{
  "encoder_arch": "conformer",
  "model": "encoder-decoder audio transcriber",
  "dataset": "babble in 24 made-up languages, each with its own sounds, syllables and stress or tones, from a formant synthesiser",
  "train_examples": 39062,
  "gain_aug_db": 6,
  "time_shift_ms": 50,
  "n_mels": 64,
  "hop_length": 160,
  "input": "log_mel",
  "spec_augment": false,
  "win_length": 512,
  "tokenizer": "char",
  "vocab_size": 55,
  "encoder_norm": "layernorm",
  "encoder_activation": "gelu",
  "encoder_mlp_ratio": 4,
  "encoder_head_dim": 64,
  "encoder_fused_qkv": false,
  "encoder_qk_norm": true,
  "encoder_inner_norm": false,
  "encoder_subsampling": 4,
  "encoder_layers": 16,
  "encoder_width": 256,
  "encoder_positions": "rope",
  "encoder_kernel_size": 15,
  "fusion": "cross_attention",
  "decoder_width": 128,
  "decoder_layers": 7,
  "decoder_norm": "layernorm",
  "decoder_norm_position": "res_post",
  "decoder_activation": "gelu",
  "decoder_mlp_ratio": 2,
  "decoder_head_dim": 32,
  "decoder_fused_qkv": true,
  "decoder_bias": "none",
  "decoder_qk_norm": true,
  "decoder_parallel_block": false,
  "decoder_dropout": 0.05,
  "decoder_inner_norm": false,
  "decoder_drop_path": 0.1,
  "decoder_positions": "rope",
  "decoder_cross_attention_every": 1,
  "decoder_tie_embeddings": false,
  "init": "xavier_uniform",
  "residual_init": "zero_last",
  "optimizer": "soap",
  "beta2": 0.99,
  "lr": 0.0026,
  "beta1": 0.95,
  "shampoo_beta": 0.95,
  "eps": 1e-08,
  "precondition_frequency": 20,
  "max_precond_dim": 1024,
  "one_sided": false,
  "adamw_lr_other_params": 0.0022,
  "grad_clip": 0.5,
  "steps": 4200,
  "batch_size": 48,
  "epochs": 5.2,
  "lr_schedule": "cosine",
  "final_lr_fraction": 0.01,
  "warmup_steps": 840,
  "weight_decay": 0.3,
  "adamw_weight_decay_other_params": 0
}
Rows from block 5 of the audio encoder of a small encoder-decoder audio transcriber, named by matrix and row number. Rows with one number belong to one neuron. Each number is 500 + 25 x the weight over its row's rms, rounded and kept within 0 to 999. All counts start at 0. Numbers have three digits each.
After each neuron's rows are labels from the 100 clips, of 14976, where the neuron reaches its highest value: "strongest on" is what is common among them. Only what is clearly more common there than usual is listed. The data: babble in 24 made-up languages, each with its own sounds, syllables and stress or tones, from a formant synthesiser.
# fc1: first MLP up (encoder.blocks.5.ff1.fc1.weight, 1024x256), inputs 192-255
# fc2: first MLP down (encoder.blocks.5.ff1.fc2.weight, 256x1024, transposed), outputs 192-255

fc1.197:484499528512482493530489502470449502429491509507533490504558517501520482530466521452516501491468483494487506500478537528512556522483441508505517531523514486461490501513479498478544475461500534
fc2.197:509518484483489545470481556521579522505504467480472498513452489508466499508522523489497453510542494486491521517522455519523453465520502546494530509473526498502535518509495526531435542514525489
strongest on: /d/; /ɔ̃/

fc1.645:500514501531550493504482548490463540500468533519470529516507477524495449539475516524509497475472465487473503473409499465475460481491450452487521517507474494485489493480485547493482487481462504
fc2.645:532518499478483503505542486482514483497506499439543533539524492537488517513512478448496511526514518479484507513525515484490517512503493510511474508486497467480523468516529485495477500479539505
strongest on: /d/

fc1.721:520501495537498513533482521480497544454496522517490530504480471492495500498499459512463522493454507508507529521502484519480496492489440490488514539465503498503506514474474487521484470520514509
fc2.721:496502534509497546507512472493488516504481541463500582484535538471507450508477526537445510479538489527486556472494490496469496492494488546501532482488521520492484526445477532530487498517502518
strongest on: /ɔ̃/; /k/; /p/; /h/

fc1.298:490513524522494499520507539503457524531524498512496522534562501512572510468502510458494479516517541490524516504484534515485488525508492519493511509533468489505517485528503500489479516511512490
fc2.298:495550493543512488484461496531491526503475529529497519443497482485493538535493533481499465491478526501497546551474509541500499494504518540518526474518517500499537525432521513496473526489505538
strongest on: /d/

fc1.688:483488519487533413524554534519489525500454464456500507484495473511503510490517487496515519525555492508538479512491497556530472531508517499483501509462503519463483484508500498467469512457517486
fc2.688:527448465507493535499442470506479505487521517512476493482481483465510507486496489532521500479439485492488474497504467513441535486543483447513469463494459534557535454498491520518497447508523480
strongest on: /w/; /ʊ/; /aɪ/

fc1.587:514456492473524542466502451497536474541528535482472499476584479516500494464486479515520525498489463532476530467498492517472538507470505481500489474524478537469456546507534523498487535499530479
fc2.587:491526443556504472513565499473512518452476518523492531544473475511487549496539502484535495489513517472529484508495496501489472501513467473481506491428521458472530498500490488524457454550493500
strongest on: /ɛ/; reverberation; /p/; /t/

fc1.160:507500530517492501469528494495516518450488521483461505503491501503520500505495502510494554501486482504482532529535461527530524504538483508496524457479438453471507479477513526447476508487504492
fc2.160:535456457501500506463482478508504531541536475499522487486528507504486515491521456492496418488517496520485477494451586447485504515534536511506473464502548519536477477482482455500500540525493483
strongest on: /ɛ/; /ɔ̃/

fc1.677:568506468480524515483492503516483507508497465458501481511548505511511455544514506496528518513478442510485487482524503458526476502459519489529521515480436516495503500516491541499472544476506457
fc2.677:516524489496502530485491453445510492481508532473509492507504514542456491471502465515490528518524527496512470498506469497468461453536486501464517538531497494533478502551456471520526499551510485
strongest on: /d/; thin (high-pass)

fc1.92:513506545509492586453512528446521556494460481479475526463506488489490493460477511525470513492483535485517499487490502541499538520510499532523531512497479520513469427517539547528496501543464518
fc2.92:483512514540468479476546492504499453502502499529509557496524527501515556516500512565512490507509495485499499479480539520484493521533501509507475442515489498483474514462502473460453533511465515
strongest on: /ɛ/; reverberation; voice: child-like voice; /x/

fc1.478:493528476489500511548541496520484511521524488528496549542444494498525520519487468536501465514501520480506468523512482551438462459503500530526535516475452516507483478515488519526482464501474512
fc2.478:561515498506508517532490482545518496448455504511463502496489466514485516474488502525532523500539568473532520514481494523521495486487536542558540487510512479526532532470561522482465481480519498
strongest on: /d/; /dʒ/

fc1.525:500514476459507512472524502516503498511485498517499543507457444471502528497479478495509506545500491488539521519504520514489489489546478516517468504536514464513526486496511509474464469477461501
fc2.525:486488516525474487529508442522496523479533556499505476502538504521521475472527502520512473500507495509525499510478531485518528541500495476477546478517498527484502537537533535491492489458447511
strongest on: /ɔ̃/; voice: child-like voice; /ɛ/; /o/

fc1.576:547511514525507509534484517471495504461518486534487495507489475474507448504492517490488477460510464501513441533471506520510523487495511531548458457483508503495468505471492479490497495466498518
fc2.576:518478489492512552456487532487530506548474517477531489537476464484490511517535551528521574507489487513509528542499505518516492516490516512499477501506534564522502522529490461500535514514534515
strongest on: /w/; prosody: tones; voice: deep voice; /k˭/